{"activation": "gelu", "beta2": 0.99, "adamw_weight_decay_other_params": 0.01}
Rows from block 2 of a small image embedding model, named by matrix and row number. Rows with one number belong to one neuron. Each number is 128 + 32 x the weight over its row's rms, rounded and kept within 0 to 255. All counts start at 0.
After each neuron's rows are labels from the 100 images, of 14848, where the neuron reaches its highest value: "strongest on" is what is common among them; "peak on" is the class under the peak. Only what is clearly more common there than usual is listed. The data: drawn branching plants.
# fc1: MLP up (model.blocks.2.mlp.fc1.weight, 512x128), inputs 64-127
# fc2: MLP down (model.blocks.2.mlp.fc2.weight, 128x512, transposed), outputs 64-127

fc1.71 [179 109 112 158 120  97 158 115  55 146 168  73 167 146 115 196 160 118  45 141  88  92 128 120 109 124  94 104  93 147 167 136 138  84  81 152 123 180 200 150 120  66 103 102 165 105 113  60 123 133 127 162 100 131  96 141 150  46  98 122 123  87 128 136]
fc2.71 [110 115 124 112 153 159 180 190 176 149 129  76 136 125  97 163 128 116 113 108 161  96 206 130 161 177 145 174  90 158 182 121 132 174 138 103 139 170 107 144  85 160 151  91 122 149 118  68 139  83  96 116 118 189 108  60 128 154 108 100  91 146 201 112]
strongest on: three-way forks; thick trunk
peak on: foliage; wood

fc1.103 [143  53 140  91  76 111  98 144 113 158 107 119 132 145  88 123 132  96 140 136 143 123 140 172 118 178 105 160  99 110 154 120 102 153 115 121 225  92 171 118  82 185  94 176 149 160 150 120 127 135 101  94  83 102  80 116 155 138 111 148 125 124 120 154]
fc2.103 [159 140 148 138 119 110 173 120 154 151 113 158 163 167 179  99 107 192 135 169 133  58 144 146 152  95  75 140 118 152 149  53  75 109  89 111 121 113 114 147 151 124 129 151 148 106  98  89 149  99 100  82  72 108 128 111 145 140 166 172  96 121 122  70]
strongest on: narrow
peak on: foliage

fc1.25 [168 131 118 101 118 114  95 144  88  91 124 117  79 132 117 124  63 124 126 123 158 129  34 143  80 185 168 151  79 111 135 129  78 140 144  75 142 140 122 117 130  93 199 129 153 136 132 181 110 135 192  88 111 185  85 115 118 123 135 132 124 113 115  58]
fc2.25 [112  98 174 144  85 123 130 118  73 146 157 155 194 141 189 112 149 108 106 172  91 138 108 115 151 145  91 180 152 129 135 117 120 103 180 174 102 180 114 117 109  83 151  71 164 147 129 191 154 150 107  98 110 166 116 142 131 157 122 134  84 102 144 180]
strongest on: narrow
peak on: foliage

fc1.147 [119 129 198 121 129  84 121  95 132 157 113 103  92 131 109 137  44 178 164  98 146 136 136  74  58 121 134 152 185  97  94  95 156 154 158 126 132  95  52 187  83  72 154 143 125 103 136 100 107 115 157 147 110 129 138 160 122 159 168 134 119 126  41  91]
fc2.147 [125 112 166 158 209 133 117 130 181 151 123 197 110 137 150  82 111 115 199 133 145 163 141  54 161  62 126 136 131 123 123 106 162 114 155 107  74 125 127  87 119 153  99 100 123 169 121 143 172 104 151 166 130  99 137 130 108 129  59  68 117  96 136  21]
strongest on: three-way forks
peak on: ground

fc1.104 [ 77  49 157 113 187 104 146  79 157 132 155 116 100 140 179 111 112 152 169 114 106 138 130 109 115 107 114 166 153  86 115 127  83  45 121 178 134 115 114 131 146  97  51 139 164 151 161 124 108  84 154 112 112 106 116  75  75  77 125 151  87 138  81  60]
fc2.104 [104 101 167 142 169 184 100 150 103 147 100 173 143 116 161 130 162 140 117 115 150 136 138 108 170  65 107  92 134 134 130 157 136 135 188 101  85  96 117 118 165 147 200 130  90 162 134 198  97  86 187 143  73 114 134 157 136  98 163 120 155 100 147 117]
strongest on: narrow
peak on: ground

fc1.371 [147 109 145 129 106 115 172 139 130 137 197 188 106 120 106 110 100 115 143 112  72 107  79  74 112 135 132 116 110 192 110 124 144 174  87  73 100 114  87  61  98 125 109 160 160 151  85 165 135 123 142 130 145  98 127 151 144 105 127  93 149 177 128 100]
fc2.371 [104 135 159  75 173 159 142 132 101 123  71 125 159 103 141 140 141 166  87 126  88 119 135 127 197 107  82 137 120 165 104 114  73 107  94 145  97 121  69 154 140 162 128 134 143  92 119  60 144 119 119  98 129 214 124 136 128 148 135 111 138 131  97 127]
strongest on: night
peak on: foliage

fc1.168 [131  96 140 140  65 146  97 116 188 151 117 170 132 129 113 137 105 121 126 148 113 143 166 133 111 147 151 146  82 104 128 152 107  87  91 107 173 146 102  64 109 134 147 110 112  85 176 133 136 176 164 139  87 108 107 154  57 109 142 130 106 111 105 170]
fc2.168 [124 182 107 111  87 130 125  83  82 135 199 196  71 123 125 123 114 152 131 135 215 124 137 135 154 177  61 141 116 143 114 142 170  38 129 126 116  75 137 167 130  98 151 116 133 139  99 108  67 136 109 163 148 125  83 158  63  85 153  98  65  96 171  90]
strongest on: wide
peak on: wood

fc1.477 [141 137  43  96 147 113  91 102  84  70 123 121 140 189  94 105  94 122 141 120  97 165 136 111 149 138 169 122 114 124 148 147 109 117 176  75 132  89 168 118 133 127 139 124  95 101  72 170 133 129  65  79 161 139  78  73  82 114  68 112 123 156 154 111]
fc2.477 [104  91  98 163  87  68 132 134  93 100 144 174 139 116 120 143 143  57 134  85 100 165 122 147 115 180 186  97  89 152  78 119 152 120 111 229 195 155 111 126 174 165 169 149 196 126 119  99 125 129 163 148  94  96 189 142 157 155 114  98 120 147 134 123]
strongest on: narrow
peak on: foliage

fc1.282 [137 128 191  94 113 103  86 148 108 117 120 124  98 139 131 108  78  80 166  61 112 100 106 123  38 136 147  97 125 115 149 168 153 128 141 129 117 110 154 115 218  74 138 165  92 112 106 156 133  91 196 191  96 137 139  88 106 123 122 125 147 189 126 105]
fc2.282 [103 139 150 109 108  45  82 168 174 113 155 127 146 107 103 173 112  96 163 109 110 142 108  87 124 198  99 120 104 154 147  57 149 136  96 128  99 130 156 114 145 105 154 146 159 187 139 157 123 138 119 145 122 123 180 163  67 121 160 128 113 138 107 183]
strongest on: two-way forks
peak on: foliage

fc1.329 [145 174 109 145  54 109 182 113 119 133 143  84 106 144 101 104 120  98 188 124 110 124 169 158  90 173 142 110 143 103 164 158 103 164 135 132 130  60  87 111 172 131  38 111 130 111  85  88 170 137 126  94  22 159 131 107  93 100 122 149 189  62 102  91]
fc2.329 [114  83  84 135 163 204 105 139  73 113 119 107 156  94 114 154 146 150 147  73  71 163 144 129 117 185 106 108 149 147 181 116  94 127 135 146 117 122 190 137 165 132 127  60 123 122 129 124 100 135 118 176 108  82 131 149 168 121 159 160 157 126 105 172]
strongest on: narrow
peak on: ground

fc1.2 [169 111 165 113  92 106 130 139 168  90  60 125 113  72 157  75  99 148 164 149  85 144 167 191 123 159 177 150 130  83  60 137 155 136 171 168 171 177  85  97 168  84 103 130  89 156 122 134 104 159 111 165  97 150 184 190  99 183  84 109 112 140 190 147]
fc2.2 [107  91 158 115  74 141  96 160 122 192 105 149 116 110 102 140 120 175 162 179 107 148 116  89 137 199  82 119  76 189 114 108 148 137 144 175  67  75  99 129 131  86 147 163 111 119 142 118 131  24 119  43 132 122 164 103 146  93 162 159 141 140  83 169]
strongest on: wide
peak on: ground

fc1.314 [130  61 182 156 204 106 126 101 153 121 153 155 115 146 205  80 128 110 121  99  95 163 117 128 107 112 159 160 133  89 100 168 113  92 145 162 148  97  74 117  92 125 108  94  73 153  97 104 115 129 159 129 100 148  83 128 146 142 112 109  62 105 112  85]
fc2.314 [113  93 150 135 136 124 109 118 141 124 120 177 137  79 122 165 160  79  97 136 140 161 121 126  98 131 113  69 108 189  75 174 118 169  93 109 106 140 108 194 222 127 148 166 117 148 150 167 113 164 147 157 129 131 104 102  81 107 127 125 155 106  66 116]
strongest on: three-way forks
peak on: ground

fc1.304 [169 206 126 139 139 104  84  86 126  73 128 131 150 149 144 138  51 149 147 145 101  98 118  94  77 105 125 104 184 170 101 115 220  81 113 113  95 119 115 132 138 115 159 175 155  96 115 125 126  97 106 182 120  80 101 108  92 136 137 121 149 108 109 150]
fc2.304 [129 100 102 105 135  96  24 132 106 111 139 134  98 173 156 155 135 100 136 115 122 167  82 135 178 114 134 101 134 163 175 121 117 167 148 123 133 148 142  89 154 145 123 145  86  93 117 127 182 143 163 199 116 168 101  81 138 107 119 123 143  98 138 158]
strongest on: leaning left
peak on: wood

fc1.482 [ 57 113 153 166  65 135 170 109 153  90  94 137  86 159 141  99 127 134  69 105  99 108 121 147 110 154 123 127  81  59 135 133 167 162 190 144  98 188  82 103 169 156 148  94 154 136 155 122 127  82 111 142 149 154  66 197 154 176 114  56 144 108  94 112]
fc2.482 [158  43 145  73 194 124 166 116 136 193 136  85 123 103 129 104  97 150 206 117 142 104 166 147 131 119 149  62 117 114 118 138 145  95 117 146 120 176 163 146  88 168 122 137 119  75 139 110 116 135 130 123  76 143  76 118 161 144 103 139 147 102 132 130]
strongest on: two-way forks
peak on: foliage

fc1.393 [121 153 157 105 104  95 187 140 143 137 103  69 146  83  91 147 127  68  66 101 114 133 123 171 125 137 138 128  73 123 152 143 120  67 132 167 122  99  87 113 160 147  83 163  93 105  87  60 103 114 136 121 134  88  94 165  95 102  88 108 161 103 163 116]
fc2.393 [153 114  60 187 123  57 148 109 168 142 124 142 162  46  68 142 108 100  66 185 131 140 113 151 132 161 155 105 127 119 149 130 124 153 194  87 135  77 131 185 108 112 127 119 147 112 139 164 115 135  85 106  95 146 137 133 128 122 124 109 132  94  90 127]
strongest on: spreading
peak on: foliage; wood

fc1.138 [116 111 101 135 179  88 131 204 150 146 196 121 142 151 130 195 160 141 115 107  67 101 165 104 131  91 136 125 132 117 109 103 108 142 124  75  74 133 106 173 106 146  74  79 154 149 157 143 106 120 163  96 104 146  95 147 102  89 158 157  67  87 115 115]
fc2.138 [ 68 136 113 127  94 185 147 154 104 122 136 146 155  93 174 109 112 126 133  92 136 128 170 158 141 109 132 119 123 127 185 123 134 104 168 120 162 155 102 150 160 167 157 155 124 218 107 159  27 148 109 117 124 155 137 145 153 142 137  77 164 132 173  93]
strongest on: leaning right
peak on: ground; foliage

fc1.456 [105 110 170 135 116 145 103  88 173 143 151 127 122 127  46  97 123 124 141 122 101  75  87 180 153 147 152 137 131 190 148 135 105 123  90 101 179  92 112  68  73 108 139 127 125 154  53 122 143 108 107 142 194 152 137 129 109 125 127 108 157 119 182 128]
fc2.456 [131 121 138 104 198 112 114 100 126 131  54 109 141  95 188 155 135 181  87 116 106  78  52  88 148  93 139 114 139  73 136 127  72  97 119 161 148  95 117 176 144 109 154  95  63  89 155 102  99  66 140 105 100 127 124 135 120 152 106  78 101 161  90 123]
strongest on: green leaves; narrow
peak on: wood

fc1.195 [152 159  60 128 131 156 169  87 111 147 157 138 166 106 140 160 100  73 129  97  84  88 161 131 117  95 111 153  90  94  93 102 166 126 118 108 136 177 167 152 138 130  80  98  94 141 169  86 134 122 167 159 130 151   9 155  87  65 114 212 117 108 125 123]
fc2.195 [106 122 114  81 210 159 155  92 150 106 134 159 140  79 105 143  72 155 134 180 128  85 171 134 169  99 105 125  95 151  90 164 106 114 105 102 157 153  78 132 117 153 102 145  54 103 169 102 105 147 175 106  80 101 101 112 137 142 142 136 182 131 142 143]
strongest on: two-way forks; narrow
peak on: foliage; wood

fc1.424 [ 90 145 131 157 134  95 140  71 115  63  87 157 104 111 122 116 169 139 118 171 121 171 142 114  96 136 118 187 184 126 113 112 120 128 128 122 139 141 102 131 224 190 157 154 136  96 105 148 122 168 145 100  72 126 151 119  90 158 150 155 117  84  96 140]
fc2.424 [169 168 102 144  91 141 174 172 103 149 135 181  72 165 186  78 177 127 164 149 125 121  97 168 112 188 122 111 143 129 100 161  47 111 127 119 148 115 124  85  77 153 140 132  87 142 137 172 170  80 142 124 106 152 151 110  50 127 116 178 139 154 190  80]
strongest on: night; leaning left
peak on: wood

fc1.155 [150 132 117 178 143 165  91 135 137  70 140 145 170 109 118 163  80 104 146 119  67  96 142 151 107 144 144 115  86 127 119 134 141 144 124 174  97 152 127 148  63 112 107 151 147 126 106 123 127  64  73 106  99 164 182 122 112  97  35 107 138 196 138 121]
fc2.155 [120 221  93 121 100 182 140 140 161 105 150 115 163 141 104 138 113 131 122  68 128  73 152 171  94 165 117 168 141  65 116  97  91 164 143  92 132 127 150  96  72 124 138 131  76 129  98 121 103 103 208 124 131 153 180 155 160  94 133 108 156 133 113  97]
strongest on: wide
peak on: foliage

fc1.76 [121 146 132 112 136 153 111 133 124  63 172 121 134 194 108 156 134 125 100 122  70 153 172 152 157 136 179 136 120  99 137 181 106 171 137 111 113 144 144 106 125 111  53  87 138 194 108 137 136 161 123 126  82 120 137  65 172  91 125 110 140 136  76 125]
fc2.76 [113 136 193 126 123 158 130 115 101 139 128 155  99 131 142 175 113 131  98 139 115 161 133 147 146 116 105 149 160  95  87 118 184 184  82 142 149 155  89 119 152  82 132 119 137 148 176 146  74 118 153 153  98 112 150 193 104 110  92 107 107  65 117 170]
strongest on: wide
peak on: wood

fc1.460 [101 100 120 178  99 135 157  90 127 139 152 109 132 116 118 113 162 203  82 106  93 157 108 116 162 151 104 122  68  70 120 160 137 114 136 126 110 177 126 138 135 173 145 103 103 185 159 119 108 106 128 118  89 131 167 171 143 121 121 116  58  68  57  88]
fc2.460 [184 122 159  61 130 130 131  71 105 151 120  85 129  83  92 115  94 115 219  47 109 106 154 176 178  63 160  92 128 132 167 193 151 103 122  94 195 134  82 144  81 132 137  97 132 150 132 175  97 107 157 114 111 114 162 114 151 196  95 120 142 106 106 106]
strongest on: two-way forks; narrow
peak on: foliage

fc1.88 [146  48 124 137 153  90 129 156 124 155 127  94 130 117 109 143  93 127 116 123 116 131 129 111  99 143 155 156 115 104 195 176 121  76 115  82 113 142 202 110 138  64  90 120 178  87 138 159 113 140 138  90 101 144 126 117 144 145 143 137 106 126 153 115]
fc2.88 [ 86  90 137  81 106  90  91 181 108 223 159 135  98 131 130 102 169 112 121 191 107  93  94  86 108 116 101 126 148 114 194 159 124 127 100  67  70  97  87 128 138 150 208 108 109 157  98 139 139 118 121 120 111 133  75 131 159 100 141  86 132 166  96 111]
strongest on: two-way forks; wide
peak on: ground

fc1.307 [130 125 163 120 124 137 172  84 149 154 130 135  93  54 127 142  88  63  95 166 167 130 127  85 105 151  97 156 187 106  83 135 192 153 105  30  89 147 129 144 199 116 123 184 146 114  98 142 104 118 156  91 144 105 114 148 130 124 128 109 111 123 134 100]
fc2.307 [156  97 145 111 119 141  82 100 109 106  80  88 119 195 135 153 150 140  84 142 160 137 118 133 116 136  97  80  92 131  98 205 109  99 121 124 188 184 179 154 141 149 156 166 155 165 103 109 146 105  95 108 171 129 139 117  90 192  95 134 123 189 110  69]
strongest on: leaning right
peak on: wood

fc1.496 [124  98 161 115  86 116 147 143  93  93 107 101 136 125 127 150 112 148 146 130 114 122 154 148  72 164  95 201 155  84  94 129 141 134 132 106 110 143  89 141 136  89 142 163  64  69 115 132 147 180  86 170  60 128 167 205 105 105 110 170 100  86 180  87]
fc2.496 [142  78 139 146 139 142  79 112 122 216 126 126  96 153 125 115 123 121 130 130 150 169 131  76 132  62  82 136 134 169 142 127 154 132 137 139 124  89 155 180 160 162 110  95 160  94 115 143  85 111 134 118 197  81 112 154 171  84 146 111 161 163  86 151]
strongest on: leaning right
peak on: ground

fc1.47 [157 175 190 111  90 160 109 143 148  90 161 106 102 103 141 108  94 118 117 118 181  71 153 161 107 122 106 124 126 135 132 113 132 115  75 124  97 121 103 110 186  62  99 146 108 129 128 122 105 177 134 117 109 144 138 137  70 195  94 147  85 129 138 118]
fc2.47 [102 122  83  75 126 106  92 105 133 106 167 164 136  96 164 161 138 133 191  67 112 175 102 105 104 163 147 113 118 161 123 154 103 107 155  96 132 154 241 131 139 153  78 138  76 191  50 122 169 175 106  77 133  77 129 179 116  96 123 106  93 144 146 132]
strongest on: two-way forks
peak on: foliage

fc1.149 [ 68 108 122 129 102 127  68 145  96 153 117 141 183 125 116 137 108 134 149 146 111 115  37 160  99 110 118 124 119 130  90  96 180 105 119 133  61 163 123 142 162 123 133 172 101 155 134 118 116  34 114  65 146 140 181 100 112 140 120 140 117 150 132 125]
fc2.149 [178 174 105  90  79 187 141 131 188  85 148 141 134 104 203 122 124 155 143 108 124 135 155 131 168 156 129 101 180  99 132 153 113 145  86 154 118 100 133  99 155  78 213 135 147 101  91 135 194 127 179 155 132 139 156 138 106 171 149 150 133  87 129 103]
strongest on: red berries
peak on: ground

fc1.94 [ 46 126 124 113 101 109 102 137 108 129  26  70 129 140 110 178  95 155 153 140 130 106 115 116 127 156  95 109 167 146 142 179 124 138 123  98 154 136 100  90 151  51 149 138  63 155 115 126  88  93 118  88  72  75  97 135  92 115 126 145 146 139 151 105]
fc2.94 [159  91 136 129 101  74 191 106  81 128  76 102  87 150 154 107 140 103  55 147 128 119 162 116 128 166 115 131 122 134 145 135  97 135 106 174 112  80 131 188 143 148 140 123 128 109  99 149 130 120 168 133 101  85 145 167 184  80 198 111 138 107 179 177]
strongest on: leaning left
peak on: foliage

fc1.131 [ 77 113  94 168 144 124 145 158 120 125 163 169 139  80  90 132 176 113 134 169 105 147 139 139 108 135 151 136 140 180 132 136 133  73 150 171 143 143  64 110 160 104 106 116 131 107  46 110  91 130 156 182  64 152 165 194 126 107  94 144 136 113 135 108]
fc2.131 [149 133 184 180 132 105  77  73 127 121 132 122 129 126 210 133 153  90 115 133  55  68 134  90 106 119 159 100 109 194 155  71 142  98 140 174  56 100 125 141 146 124 192 108 169 117 181 147 106 121  96 120 154 151 127  95 109  93 182 189 114 125 134 173]
strongest on: leaning left
peak on: ground

fc1.29 [115  42 128 147 145 137 111  50 135 103 140 158 114 158 140 167 105 137 183 114 137 128 110 157 139 114 101 187 132  73 141 163 155 107  52  92 109  96  61 122 143 117 214  96 115 150 129 126 138 105 160 174 132 127 121 119 112 121 106 191 159 147 147 113]
fc2.29 [ 91 118 197 141 156 104 175  61 164 120 104 171 131  95 122 151 146 125 155 143 202  98 183  96 167 154 155 132 189 121 107 130 134 142 130 167 123 112  78 150 126 114 123 119 155 139 124 139  75 190 112 205 111 120 163 159 115  73 156 151 128 157  94  96]
strongest on: three-way forks; narrow
peak on: wood